Weights of a small image FSQ autoencoder.
Model: 48-pixel images, encoder arch resmlp, encoder activation star_relu, encoder num experts 16, encoder layers 12, decoder norm batchnorm, decoder widths [32, 64, 96, 128].
Data: trained on made-up waving flags, 97500 training examples, 37.8 epochs.
Rows from expert 7 of block 5 of the encoder, named by matrix and row number. Rows with one number belong to one neuron. Each number is 128 + 24 x the weight over its row's rms, rounded and kept within 0 to 255. All counts start at 0. Numbers have three digits each. After the name is the row's rms in percent of the matrix's.
# up: expert up (encoder.blocks.5.mlp.up, 16x320x160), inputs 0-159
# down: expert down (encoder.blocks.5.mlp.down, 16x160x320, transposed), outputs 0-159
up.21 111:086104134128120092154118129170126128153165077155127152134118137119092114119135169139139141109155155123145095092098116121122132182148128131154144133106138119135103163128082109151173123138115128119122117118101118088100131146146126121158110130109101100081119075133137159160148130168087113186128159133087130151108091097138113157153147106096143143115127174107120142147082132128107074097113162167094107148161152127139130158125091118154109125112170106116111095107135139125124142161108134
up.22 157:093155050131130097107138133193145157150146099122086142112112145115096111107127138140135130116126082129129161110082128121134141175103157109138139095112140175127149133103147146091134134118095119088095164111150087123135158176141114103129133136111111142146129115135105102122145126122106133128091137106176126149139108167138183140147130094162134112115142115099122138137174125120111126137120128090137134140138182105153143177138142125112134144127119145081091092067150115141114120148107123
up.23 103:124136126153136120152122175146101125125121115117120119116068162171122093106159149141122119109147147155125166151130126145149134129067147138110136123157151141113142093133132142146159133091153154118094201071132129136111078150104120099141121128151117134136091108136114155147079109162122147146160133131095137142107097118150111103091134116127162119079151157182101134140155111137141139120130103081155079133159113096150129110120096117145121119140171130112106107111150121153143170112079122
up.24 113:143109144138072103154139124146114155113107122153173109140116134133094111063122106130170145124114122150122098114107132134150167143104148102120127108136113147105118113106154094100142105121127114121087122148120122095117129150163141097095129111093130111110145140129103114177159162124198117192127120166130140106114108147066166141107163108112137115082140142094082127142136146115142103165115082107130093134180118106093099142144130118131161136141123136125119090127084118100140116141137149
up.25 047:129108115163096093126121120171118124117148115084100117100104158114161144126154101108106137110124112116123087130123098129139125156120168146139103148075177115079143101132135172143172144103134109118121106120168179121095122168176124135127139102177132074087142086118129126163137164134130139163144130096114138140158098152135110124128116106104134131065142200138121129139143146151121114154128129153088125126135095142144127119139105138124096133141160165153146090140137123160119100143138136
up.26 140:101152115166102131076199120163101140111141171119095093089126144107089101137134119123139113122126122109152067112113112101131115149125148107115132126093163118093161135150105122092155106122158134173097166105129102117114123088136139114115140138137137154112142108124111141106135113159130145156103092159106157144175129152125130120082147096138106127061116158138107137139146144119079153137145091075151143123135148117113130162108083137126122141153114122128107090116105159131121134148099091
up.27 095:125122176102148137165137134182127144152127160153142154108107128168154121110106119126137142117141128125099112115151115102129154141166193131091147088085138156109116096104128133110116191191107149119110111145142162126112142096131146076164096122117151105105074120115124143142136142136116118129115157154096173157118133123109164164127107111153120100121112166155123117145128126147123110144123131136157121097119081127088124150130132146146132112149138154115124070113106117130164095144083175
up.28 123:089104111126115124176147137115108102136132101139096095147105131199117100122126094128132141155089127158146103089153121152141154113118126089129137163082129117140136087109106109107109158123118105137100142106143089161120146134103184157159079116129156097135147128082130142154158120142151168161120141115141129155125156124093119110142176150114085089097125148073128186117121113105124111124146132118150163120138112151122111150172133109151129162121151118115096080143117111105117115125107138
up.29 172:082144137141114074125106088152154185122102127075108113142131125116146109087129137160130128122108167141155085160114122110165119151134112149130130131087167081085096131094148135136105145139114134113139095102126134119155129179127139132129131153112098092099130095154145163131147151121152146153123115125114128091130106147096187126108144107091103109124136143112113106122171092148153092150102145136161145107176132132113120090126099129162108129109149134115131108139108144160095082178124127
up.30 136:136116103174118111089138096145123171126073097097097124152097130117149094103130130149135106122120112117132101097135107187120105177197172142136136136137127186114129143124131136120120141137134144134144088118111119104113091153111139148082128119109134140107138104104121147134153180120154181141142137117130142155119113125110108123144126070126151115107130144165111158116157164098120147175109087134128097133121135132142089146115116153136146117120149139097066125086098119150096169129108144
up.31 071:122058101126108131121120135125158116154114094140108098155124156141128129138116112146058105117120147117118086111121132155107121153159132129120102100134161132128121103131138171122144143140173122102159152104119156127157106200148169072153131072100134120138156123122110141137175101153151120172166156139157128162113123117124139175152146129130101148115126151112127119137141116137147138172097139128109151147164144137121131156115073120159149149091132108096088102140164099145132138147120159
up.32 153:115118147120133113132093098173112134183105118121145143140105150158135137100102138153150158086073109143131075088130120133148144153194155150128102107108131126130147152136158153133149142138151155106098094133119138092150083112134146119157131129120090152100112149118103146145171113118095122176144139168114177127136111150119152104104126113094139114138106174083133125135149123148114126132138116114141115135141155085082110169158114124154103140120179166132115123130117101106143156160093167
up.33 032:115103156118114156114095086106160128104162125140125149142123100132145122144113138113140144103128089163134095120168129146093134147137152166115182060117088173092125140108145175119158102138139121113123165087111127149136142159122130126127137139172117103096140084115083088126141147118142123182112111158100146115124137128147112160186122136100106105130119158138122149127105115143114103113130138130066139093157108132096117120114105132147154113126114139160141132147161103195091115108122129
up.34 090:142132113118160190141131090144120145115139112132117143152117178163095078091141142154140123140126136142155111113139109175118129129128161152124116107129142091095152096110132121119189134176128119133085136094167130138129135147140146125128132108121123101139054135118073115159170107118108165153170143152104119148122142160118146128143137148124147118104160194101166108125126101120127069121116118104133115112140100136133104153154115138130145139082134179101107078114127103115128128115111118
up.35 036:137105129125150106123129101161188101159112058115120111137084143189113129148161121153144152124156111122122129106122116132109146131172115137086138178103161133124149137107119105097132152128114103137112150125142132124108132195188166143159118075143130140141103131159087091168157138134151165158110161106145142146104152167135146136109146111116106152126172121108153113163120094139165103155129125136107142122146122107133103152110103149119126111115134136118105122130082097134137100145120170
up.36 048:093148110123085102119127170197088147158109106115112127117117157118103129115143115133141154137124132118106072080141115146147102119170129067146149120062133108080109163111094127153101110138095130123121147068144129147116133122125131128139125137112119129140130143107103157168127148132116157139085092136128155168131100159104149085137111103152158115117121164115145119105167113123125116117107082127133125132130128171131122133167065166142167124124141146094121116121129133107101119100100107
up.37 112:154149136132127158087116117166151167152095146094150155151119126160105129115120154120106130134148147116152092132122150118140172157158150126168139110087155145106133115145116138151169139115114123162124096113127135117159103132112152093110108094113133087122113148122123165146145129137110143165118174151143171135120136173095160154118163065095123121107121161066132145198126139112121119144124112117090158127093168129120137153123099121145159135100181107096107096134127100111145105137134152
up.38 195:106115120163100130096101120165134138146135151132129119132085174121113130112144145120131169125081127152122111104117120129151137147187143135143167123120130121083173130078122125163149145140094114085133144115130133126117137144136118115130113106126113112083112133097109124126187150144126163127145128101109133145137119138131148161093141070104134092082118130096130132112141109100149178151121126129093113102100160098148098156136120086160153090114183150117116160144178095106155088159152155
up.39 125:124141149090109131112126099164131132130178116122129134154119125105151098108118153180120146121102121137133094138151127142128137104162115116146153152119156084159152127121136106072153127113082120085089120135120112177117136113076172116154133144125106123150142196148147141122122136121149098123126127164100163145163137134109148162133070138130145123119103163087118133132094114149088081134147099127160094132134121097195159109116127143124152128124116178137098114152131139168107125142143162
up.40 212:131100124122103132143129094175124145161135134112070112166112148167108132133140125172145118086107103144167084132147113145108179139165155124172136101130109130093162125128148138186125160108123122123090117118156111141135136117109135120178146107094154110152135116103141158152146118135136149159148166152112136140157100116162188151126100077083122132139157148110139141159143096130103114103117119114097113129141150111079129178136111114160155139137137172102120091114121130110154127121092133
up.41 157:098112141162091135141161134175115147140148091119110110123090164155121135117123112145139150129148119125148053098153136141119099157180149115131140144113126127109137100105108117150182132148182114076120096119122157140144107102136164094161114121133134103115111125109137138129146117140134158168141131180091151156103134132122144128124139096104099107099119188098144145173134130171122125143127121139099131134130131102090121127129108148149144135110163158110116056124137072141117133149112168
up.42 172:135139121134105180119125114128145152163169129136150114115118104112139099095118095150128134163109108133143113137100089138106122158127125102116194121110161159073063096130166116126125149108093114128131149129134122081112092134126155103162100128138129096111109088112101154123136106110123157127077132112127129132111138122094120132146172144114118120137091141075078132168166161135132134099116106129112139133171154167114170117122143134153104133118170141128115086152082123109139096079133137
up.43 116:104119115142116122136132148122120115132125095118123162126126121118134149076104123152136121123111128161159143149165131147118197145129130106112117151107135145091168083091057152089122137135130102112102141132161159114123106167127146123156135130169150107136109147147086129153107129168123152141103102096119118149113173112102148163115122106113090162167154151172152087124128120158110161161158158140112139161096163102129137153112123118094126115125167122094112108149135146165105169146156171
up.44 078:128116145115126150145132111128086149148157118140173115124116157097127144104141195138106088111125131112114110091116142134104104098130154119142196116091096155086094118131119159128143144144147115124133117105145176102149077136156145177128126094123126124104126085139092099131152100089128120124147097166101099151091133131103140098104124123113124121138119141060143162140125115177141154132152127112116147133140176145150110156103145147119144162138166166099094095140082148115122115137128134
up.45 055:137155133140125157141144124166112121136124099131088085119129159105114141115125136133134164137121115126109078094162113126145104159152152112144126138080125148082130137161133096153148102134123119142117132105087140154138160190125183127154115128099120080094129144154091160133144103139137128097118187147157141149141130154102142124113109069114104076133165111128131144164128088144117122135076094144131139156127123106125083136149092129156142147138143101131086107122125084092129125181137125
up.46 051:122152122132125104097118118182100148159129120082117169131154166150141135106106166154123152130099107121143158122154113174128169157133131127141147077122168114092144092091113119128139152159142111123108161088116127137105131140156137135189127087162134145128095131130084130128123106136115122152116138162121152150168126138096139167142111128103081107110132134098146147187082153126126129144133164115102139098109111087112113131141128162161162155170163120117120161172107125139125094111133152
up.47 071:117102117123089108121147091123132163179100135132107102119128147144103158127137126137123160150101108122112102132109089156133162197171180156148143131127124132117124147089105162144130158108151086098099116129131155142167170145153135114124105133117080123102095143125097139163150128121095152164129153159129148126122114139156122138118139088111146112132119130067147179123109157168116120149120136159111138110121131104083090174131097128179124155105155115125126096115122105105129122124076155
up.48 136:125099105127113118146103084116143111117140125119136083119103135108151151098084091098130171161087127125104099131138143128119118135133103094110172088117170159097156114131118167104128149127118101129139164111134113149129089139156170125160122148163169135091158120097094166137146144158114146144127133122187153153103146109123171122127151127145136168107094158115098164167143155122125130130109124081154107193100155134102130136133150133159125133150148107130071121125092144133138117115161138
up.49 034:134111133106106106124136102173113160135158105096127107125120168130141080150104164079126106133094140121136082144114089057153162164116114125073133133108147127080165124123151137142142134097138158130117136115125131138132118157141147108125104097118122111156170133078109120118123121144173139138162151117155106144133166142122151164113162099096126119125130121158089122142112151111151110141156141120094130147181109080153135162147135108173129111122154145130157146160115091079123140124119170
up.50 085:097092182112113115092133163149140165168162091139127164127148120153130160077140140120116132083133103159128080116160136185116163136133133101117140128092148134116162107133081152137169139117154141095131126124156125117152119162167138113134111099155138127159131171136095094115131151131142119191124097123131130119084121156164137143135153118125124118124133173119114102163142119109097136145104103156137128106082127162137138156155110122129094141119130128167094082153137115130105092167110121
up.51 148:068149106127145122107155126195131150175119142138145174149136145112136106125162113128118137104152144155072125109111179159159126165161129121135136173101150127117138094150112139116139063115143132155131134105140131135113144153165136138160127102131144107117140133117122119171190146123188143157142155149107107149121140140121150142104143117103129134094148193139117109159140138156127124156136101128098157132152128090154108159077112142126125117097097131145082126118144109139111127124166148
up.52 187:116128131127121133097137102148104081143148093083125125146112081117082111160107129115116113121137185125140085105158091140154118166169120148140127172060124096132132101085126093151125137131146133105133157098135110169134091142130138141140146067111135127121137139115124120128173113141141110149131114190124107099129126116121139117144140145097097163113112168099121130175122136146139166133145112146095112131100185129192120143126126122139138118153168090113106092121118153152123120110101146
up.53 037:124136104126094152111125129138146095146139113095133112145091141131079154112135128131109117076112156124135126091135146158164193167172158145101081117073141115084176118128107103148167135147124144118169097104124125136142122133091171094113101124140127127093147133151098121110099124175159111130111094132114102117084078116120100149096127134161136133130145185104167103146131121137114138129150123162119132151121137093161150155128111103166132151140113138109122130121087101141136132111159099
up.54 042:154106156088108120154107117153139099137109178140168142111093140158126130125121147112169149118104082136105120099167097123153136168121092171122171109116162106140137140099134122149137127149116116064116172091100131108144121105127164119119148120095105160142113143142111135133145114106149178169139115132106143147137113138146117087148107137114125122098138167124101124146128163143135124148154079164152124114060099093156162117170126130130098157132177153172103105122127153108128117120129116
up.55 047:094115144120077121120145092165141154101166121098124121123111169100156119094159111092134114180150131095159132154132129149139152165156185121114131115090141159116087124133137127147169132153131129142128107118184185108122102185102097100158122087132125120118109105112103137107154135092134135144113163169117158160135072144130161126136135116066107096112139162126134106115111137147127118142138139130099108143100124105125109135156079107110125145153149137141106126117096129090119131160117144
up.56 072:139106146138090117117128150156174082149139131128154104115106148158107112114121132108153100142095152108123139120126107118146134142155164155142179128111114123111150089133168148129137116158143144124143137125141130149136131147138161126174105092127122122113143152106110127147158056121144162135140131127134172172119075079117102152084118098084107100121123169114143136153147128119109144163089126129108131134129105102131137106098094114125143123154117165135060068142125106090124101159123179
up.57 049:105132120147120133135113152116114090122159077077122100119115180156099191145078157153112151099140134143158134169157126106126112170150127107130136191136116148133141103104077145136182147175143118178118105102145113128159116126128172159147130093132098093137139107109119135174149123105137168149094109163114154141146118137148137121153137130112172126103130130122099130153150107125130119128134139141140095111121117114144148177126123113135123162171120125108101100130137100082152122163135132
up.58 129:106111064088119138150125090165118131128125100108155136127086155143118134142135096135100140117103131121123080109123147156119158168141132112125149106084162084143162109096106159143163150116105117114137174105123128169116124113136107145140095096167107127094103118089112151183147141143103140181134158127105129142142128146148114129140114082091136086135144179100148187127120122153110136168148124126095130158110139108112116135146116146165134140140183136103116119146130096106165130110116147
up.59 041:111116158140094094149134152102108131135169082110140123127119111171124145113143132107100129115124165150137118097090140087107167150150125133168193126094150136102108058122127140139118126149126110113145131110088165116114115148134144123185165101127148132126128135099098159149168129110152148120160111114137172156073105124066095149097157083152127153125138127135183124132110149130132156130146129104141141109132119127129114179151108126128128124171154113123119110120127104122144114119069131
up.60 130:179170156136127126123139131178134148128111125097158081138101130170159132112166147115110119118127130160108107103119099150150127147137187136145121109115133126114145107107123131118146146164120132084123180092136120100069113135100146122171128112125128149118129133111088109170176104138140114155132146156136104125132161130101125139143182083110154115093148163134146096129080173128156103136120103099119107164107107147092143145153096153156140125143149110132108097135096121099135113114102180
up.61 093:112125130158129083100122125175172124128110098119103087124105112157111109115138159097130108136136139142128132114156162163122120199190177147110162130150147155103138138079122086133153114136165142084133116111127139142141100105117137139150097170083153154086152106134139146123141097135110129084157119148131114131142125123132095140103073107096123155142106163102151115156084177150131172137140136118147132120142160128111138146150165161114118107092137139131125128142131110158100130148095137
up.62 194:092116099169078096106127153179141123146129096136153104115118165160119131100097085087177138135109104142120118125138129134136144165146166153136177102092139127090144124117134117120144128127117114116097126130122135148144107108173135098163114120143117088103141077138106116146144115120108129184097125153101115151132133141110145139141160100116129111123134160131097130196093146175125132189127109113097138120117143096147113125167150098121127128159134155113107092158134071130118116158137158
down.21 115:119110144102134158133142149144124144103055119116160107174145128117128162087108117146105134143072121141165118130122119131104163164127130101121141115149140146124140193135098129136138126125146123084106117135175170117147118102107107153129102158158125143103111113096133110128169123136107144146098146142105163158117146151145113091151129130104118141095164117134140144157119156131116117122146129112100117136112133149156142142210135143151137080123178185087120134130117130111189113145113084
down.22 138:137130131112161159120136129106131134161106137120100175123143073095124141142125072162146154175124089136137098144110172137086140116117116125143137156134116099153129149136130095145133153077104120140130104133157178119076156174127105142121091119128120133133141109084135146117126135109138141127117161102163159113169145132144142119124107151130070125098105098179108153120127116134147130095152121146100137093160137130144128129123150147146163140140124122082122157166133171145145107056087112
down.23 092:157153150120115121120145151131126148122093125159161110133146145135079119117158126125099131138113130113095101118109131088115093164119134128112136139106127101107094114075121188132143108128112109111110138093122143145115159107172113141138117124118109110109128101092149111144164130127107107153114147143092133154134126139146134120167172075143089126122133170092127162176092145150170137110106148151095119078118155124085170135114125129145133092105133150107124092081128108152076073170112144
down.24 100:145148082124145133112129112199102147194125151091156102136126185099142100139148118153135118155137087073109134117144157147157111141125137172127106134122104156123110128150135093101144158101120059162103128091115150125085184133168145163159075087180139102104101107158077135141132129104183141110123128134110132143147129120141117132139137134131138137125131126116161108149087122135139132142110146124117132129137145123113156109157137122130116113091120110158148098120126122157122122146128116
down.25 075:120148116152147134121092146146119100144134116114151121131092125110112119139149155108099152078142097140157131132161116148096171149115192157109125130135144138111127135147149154176141081119114106127112127102165137125125164077126163157135094072102136134111140096121134139153140140116125176156127176162112139095141147124102148106124095110119099098112134141077136179136100164164125124153118143104141098132174134116130129187156141178165160168132141140121112092134144142109101118134117144
down.26 157:089139138119117108111088117123112170096154155137169133129168093132106107124085164131114175137133124094070123104099102113125122150154147160121146110174092123121101108087159134161101105168110123116114155116143157113145124088135099142122117128127132138151091093108124104146159120162122145110125115109137147145155145128158106118173135150158139123120131122085121188122099145108112126106109143117118150160130204106111134166142139118130130099144171102111172166109114124114111083109143112
down.27 077:128130130091134151071162099167161147205117103133150161094107132107066116129079120121091133129135133151150135131146145148150091134172151120091121136118139149130133142153123135119189089129083113122164098148107113150159121101139124148158119158115124111115121119158131147114146148113179146151144180111097096173117136109112119132135152120130132116096175136114136164161159109124109106147049138127127149130141143112134130131162123140109130107104119124123149125140120138153135086101115111
down.28 110:125090132112134106117164133133113109118125111117102119101144118119122149121103116123128149100126160135142093105125116154139181131130129096099110130190114137126131164110112124120108117121086124096096151130165140126145117134142132113143123126074110130143075129136139108155189204132147068093101127104159101123102158124126152117086131106195143113139146152118138158136124134113120140168149086088135128167100133136126156125091188176151139127126130136136129150132165145151145089135096115
down.29 170:153123132121198141143122118142144143142137121143164164157121136132100151120097139099098157163114123134115096122148121163145120154166064126123122133115100129102141171145113154114147096092117131135168085103114150143151138146132133144112117127130111112108123135136105136097137175096109122093144129126091124115152111130143126147088106149147095113117139151145134138077111127072169175132158093183169136143178170130103151121111143150155093138074163118129129125131171161144147107128106128
down.30 150:120110171108121143104082121155130115158159145158084132142128150100115134104104168123157128122111113175093092108147137100163140104105108159101157095132114124149144164125156137166092140084138133156117114106139134140122158147050166135072162181101103130095115151111115107116135133163124131101120146122112126134143120127158124119130111115147117104133097154139147185110131100115112102103171157131149166093148131123114139105146158137136106121153124157136125146169113157181155140134142113
down.31 076:140107138131116143089108119147107132142095136085141120135119170139128105117107170128140154117105126134147112124113166152166125125124136077089145108135124095141130170115112148167148072137077084089134132142095160134136164080145133153137135135108135106101117101110135145122150128109126166140080173212098098140123147091141160093134149100148081147115144195132135174122097113110152120170107119140149117126158151132116129163150117129110111142144135124116152125125150134131132102104116122
down.32 129:138100124097147130087130162134107137150169121124116118118095112101142134144141138101127105132155131106129121129145139113148112137135130157126104129116113130101127118075092122150198111134094102149131132117179104119057144135115138165133111096087136128131131090185166152110167161088148131098124132128149091125112125115126112137111164116164128161097078123128169128118099123133130148118089119125153075095141129099120116187117160136121104122104105127127134068075148135142135111091117142
down.33 064:143092100129108130120135104152137145136064097157138131119100129154111089107132143144127129111113106121119128061147161148127143150123131123110162116098125132095157091138139170169150123099108077097147131100149115115096125112130166088107121114140121150099117118173125132139190116103121137164093138183111126133149118123128117148143130096088124135112118145109129130126106156135125133096103111150124151109175165117134168176151116140178165140092146146092106115078112135133116127135070115
down.34 076:124132169131138075076122134125130164157073116172136112144153118155123131118112124118155134107123115143139142099158146116151152171113135119106169125127125117080153136109109150136125100128094159118134122130162170140126064101120165075148106145115095126160128143180128146151128074149138140167067113144096155123113080151135148121153139112110105090095136132095123130112128121145138083151087098135113135126155128077131119145146155127138157112131140188134125107131121120140109106137113148
down.35 065:083110137098115163118132123181156149149046128163134103129107131147099096129125091106151148109110125158130135123125168134102142144154146133104115131122131126112181104111177142152197130111085109130109161133137170168113120128154151154143117158138128147104136115146140143124167088137158127129131174157146140166149130146125126121113135088123088113102100156089134130158130147117132120121093100128128126109137151091112121187166154151156143135119165128131116113141121119106108082128084121
down.36 064:130113114118127132101120147137126121168121081122144142103104141094110130115109155116112119088104105172130161123099131142115135125110192152095168128092135110112156104142144147138181114125116100113112142078143135141092143120128167111174128118145124086121143087127132109134144092159125134170135121121086127178136116108166145161166115061146133102098130146102101119131107102140145131151108134138127134095140141083132166167128122140136110125115192115131104090064119144142135096117112151
down.37 081:072140144140130140078113144162138102146155140093127095153094117055118155141141150143126168155128124134135114092156140184116124147147150125162149186132121158104171126145142158127148107090143139177118156102148123139123122106087173151111086136136119153103123130154138143144169134132113144086112130158079119138123058101114142112105102094120094154091143116133115147093125128119138137150114114125112105098155143123120122156117118113147116135133180113155145097116120098149124122140112153
down.38 235:181182098098132177149089118122115129113129148117135124129113117110163180133144141130104145146153135133146158156122124091166119117101077120123098084140108115188131143126141160147098126131143132137154098107115117113200149117122142124131099113143140101112093153109154119142161106135132136143091129124071156163124174146157147097151119140116109097140113166156120127138129133122111069102129114109096121134118161127121134114177111140131144124115143143161130086147109165110125114152110067
down.39 097:142136096124116126119136118157111125134075114122121092106117120121118104132134107148122167128105083136109126108113159161148111155154154132106157082187124117095097148125145154124139150105134110096143165112102153136131121123115151137110095138122102113159100123142105156162172116091119159121190141146108164130135146126145183133162100108165132152121103183151142150142157165154138167137107114098119125134173105162071120175146123135151131120099138124100092098109101149131120081134105121
down.40 211:157129164159115146112112152153126120153135106101135132097136133095100104107115153142144077147123142143137125150121119133152077097105129140083124121134118186145132110158142151135131152112136107180158140110104125115148089177127153130126136126104130140110140116118092129085158092140170119133164112113106145172097083108139148155131130118095128132130140123141154145106112117112145101146128155124170196175144161104121125111148110122097075159164105096147109159102122161122098105109174086
down.41 115:128133126098127143115096143145141112106098132141136169115140137118117109075123193135113136113100135163142153092071150167143150156168135112106160119143147124148114160108152133134143147161097124108092131128118100113162150114144130126147106124134153142122124128122095131126140141125083148147168169123130079093139157157093152105111138126110135130123146123096163120116129112151155118171111175139161177119159141124094130181151119147121144127101141168110150113172126133114105140079078067
down.42 142:092110212153164143152163145112141126114136156148070115121163115134116137099128114123120140105119127117164143130113158121080147096101140121134140100145110111098104148137130070134105137153128154099113103096129093136100095165152128119134124149153176133135139121174161149133138109125099140132135123154128135122095143116096099146141112145112156125168128123117117098145135088145124115107124108119154112140167137102191123099142161107127142131119138169118069150070126156158132098107102164
down.43 116:183107168132121096121117160170087116125114134139165141123130161149112117185158117117152146099138114137101139146123162130132130138148157169149105109143132098094157105113103186160119154100098137142107177104150128130067151130146119123164124120107110128121101075110102135113140133142082172132118144156144168168138156124159158107125119092165109115130152121094159155159094118145137097143119134140108101112131118077156142124160136111086127096171125172140139119120127126114118118131116133
down.44 086:137100138117140093084100082134160114164120121139141076146122132155095128104132078107151172090137115087124119105130118148118108148154116125125094150125112091100110182123145129143156115110061130117198136131121109166147160130160162132135102140149096135118124148132133123120135125120154135131085162152102134139117088134116131150075151142123138113103123187119113119145134147126123139186132082149132132113162119111116142131164142104124122104101144117180130091143122144141115111102139078
down.45 069:102114105113134133123144122132103097163075167116132124151061152107075100164148138133091117131162100158149140126153131165146108136130131125069126127080130146124118104099144167149183107125114098121160143102125103181138118099128122139133109130159111132122134117123114111154175156116085159140115138159131111142118128196146166167127138101125112126085127189102116134148111139099147094148079145110127148114115138133131156150167137124122122137091123146106130124152112110142159115140121159
down.46 068:115093132107084147102089146183117096132107138134128120101100162115130113124136101130134149131126128139152110138102154144113112173156122126099112144124180122099160135095113171174196161151084118154082080122158154154095149122120143133142103101126101136111160089134115140130125177135127138165133150165118160139124156129166150140133138099148104126123145139125128131171114136119128155160111116111108134135120142065089139172150161137138154123141142107122109150094169127129130112108079107
down.47 059:158099143111110138090106142187144162173077160149126108093084121087082142114121115108129131107147094126132130087139123136090143157133146101144116124118099115169119146141124123167175123111143131179143138098113142131115091092103149134124129126147130151122117157157119125111134092112134119121074108154110129068106124135102155132174096125128096161119093129089151142132112122122165156165106130115119105112143159096086106121129129151168117144122167125132146125078151145092129122098104135
down.48 085:127113142150083115102128124164139137096102118142147093122148118155128152086137189136104095109152093091165164138095141100093103110153189149100082133128122138127185107146128173177150126167140103106140112099083126116145144123144148113110082179080130117123142135159145133119136100116109109137119148147119101120116097109139147147118148134094124073171125154148135161120109085139118126134134141157155137146174139130111111138145142094131119123124129165137107134119132127150120090082137135
down.49 064:087141113141111122107130109180121132172103116136121145107113120145126138137121093148096122122133051141107129111140151143136123133142155093098137168071150105118167149120157158146184097135088108106107127117134170094111120141125164100134089132096135111089110099123143111123176120116146158132116172165145142103081139168115130112116120119121130120089134191134097164138130120122117141145109143123115186129189144112125145156133130137166139069106153138109133110118144125115122119128125115
down.50 085:087119153168113103118120169159144126132107117130166131126081137127130119104108114139158101064140128125119141120105142108178144165133167135139187130105161142120154115076090147174120143129079146098110143094148118141164132138137150127133093144124149125132124097139140138134137152114101161147106161171093143062140115129154137153090121106138156100155129176114120181129085144141126125156165137152178134149134128104134125177155161099144107109118142158134120121116112124113116131138139115
down.51 141:106190116103146152172090097182137175159134149156140145103091122118116159115140123116131152125113113111154158137134147130153164143136085146141172096140103152159062103154165158162127097109126142164111157128084145138120134082105131138120157089130154110147130148143120127148148111133130167150102137159102142131175113111105122116150138121086116125147077109123114112127145117110123114112148105136077089082136136085099141102145113117142099129124144160141115153096092123124131117143128130
down.52 174:096105156118120136082093149139144144129120143121132141144120143140128091118167118117154147111153134137170139144092138135155157190093164072125125104133164153098085167121103118166133097168101095090115091126104137117131155156150083156141099090114153133095106078117148132151127138071087151108101137114147116073101148126116128105117147092125096149124148148117130129134107119169113089127113162127104131151126095136127128151154135118150154103114137153100104133144140102138110106127136082
down.53 063:127132137120103100125128116225063131174091129146133125146140156144100102109139106154123142113141086170155129084137123152130125152154161114113107136106138127091150137137108153130190106104135108080137153088120137126140157108120145150125127123157112126106160107168097129099115133127107142115156144145127143145163087125118141102125120109124095127105160159118102123168095156144149132146125106090147112081127137077126166137114105126167109161135139141135130112094131150134102100113083139
down.54 061:120128140116130142105154106168130126164107136147144088134131149096109123125132105139099117162101099134111152114131146146120095128131149097081141086134130122101146115131112150151180093124130094074148120110113133147142148123162144102112124107106081101108130122121166094116164102171157130129155162155094148138124122143123145119159127077142082108090154181100099166135095147153119120137114138163136178116132132108089140150158122110128123099084152147110080117107160105108141147135066123
down.55 060:104134124104114105148126127182117104180083095158105110130120144104104136136175145157122140143125067131154148121123129120100137157143156140089099146086126123102165116122141098136136126118112082112156138113113164083088118124109143134130113135153114090129130120108128094126131160121135141146153148154093133149164112163131123167134112100133141117100122175129157153168140202091152130147108123111103130144175090108137156123147099147166137117116118158118125097098126145121125086093076131
down.56 068:116127141127141121112181083163119091116083151153116128104126122078069150162121152154122119131128121140147147145120133142122142137175158141147104152113100096110144097100180140132139170082092118158116127122141138187118105105120128103138148169139136113130152148180098168113124112130114089113159123140086111133170138129127111126125119101114115121118136119100133111126109143144188143154121105127131122149156121121112141124127112130110045111123174101133138105100109127142100111109125191
down.57 060:154148169119134118083089164146101134153109103180160120161128137139124133117102113091161142110130102107113118116141141135124128175146174138108127120123152076090130123089136153160161128080093096087087140097124121113063151089134102118135073156121132122126112105139140118145126121098090118138131128138093176185145107119122168108140113103089087114129132116115150171123107131120117147122109124105162182144155107111121171139132141100120106099122125138117145114102138119117145107123106131
down.58 121:137124154166131162112158112142133111171087116114157136178159160134101140092087100159151192137147093148115140112153123112111108143181110124096152126137122074136186115140123166142136135103109100084124107119153151124122146163152145097138122148151095083118162135130120143073131119146135152182127156170127153155132123151114133163148117167124142091115126148123144139172119137103136128123134102135155152138158170114107154166152114116117150127142153111127126145093138123122168108108114136
down.59 069:138107136116114163112141142161134116152127132152106100166119161108111102120103151119144090083153100091088107136115101159133139159173115060096191152088119104095142108119119110162161116089106109123099126095106098153129114129105138109132130117090100124106094117122128130138159158135134120126117142173127150123127139139164139118159131079176122118142133152104108170155140126142151157143116134151149144112161096064115150150123157157112119079121105138127133116107116086124134103144089116
down.60 137:125127148103159104147178115187106145174155148125123078141112122100119130143077095149148117154180149118150152139145127149121129125188101158096128132096096141103133125126081099095163127089158121137134114142157148140125127145105150143125175129108093102111106140139119173117161144122158134124105125121098124172141080108121134147130158137148102110111151124136112133157085143129121103138122082147101117117113145065181121106126129112148096120093116117128114153112129174128140147165129136
down.61 081:179126143110077103146132146125107158126130120123145120136125135125142119144137161180066150173149132096136111144109134176114130105169140105134127133133124076136166095137129181140132117125115160111100144087151149159123100153092106087139119133125148108153132131112086108160165109137143119165112175138146124206139156140106143110147144122141090185120140097102114128145100157142151108098135126111134129080146133109122103117115094130153113151105161098120140111167150125094136126125131108
down.62 140:129144130094107075164086108134122106121124163120138176119107148098163076136147169165156142130146135119127170087155138122113142117143135147109109139131117096152136142157115131100104129127094129127136172101157119158155179084144143125135126103166155169131105149124099090109093108144136155113139155112067095113148125115106183107122102128117167134101129120134185146112121102098127133124137140078133139115118097166114130160132131187142120136144127146094138102151111134139130153142160112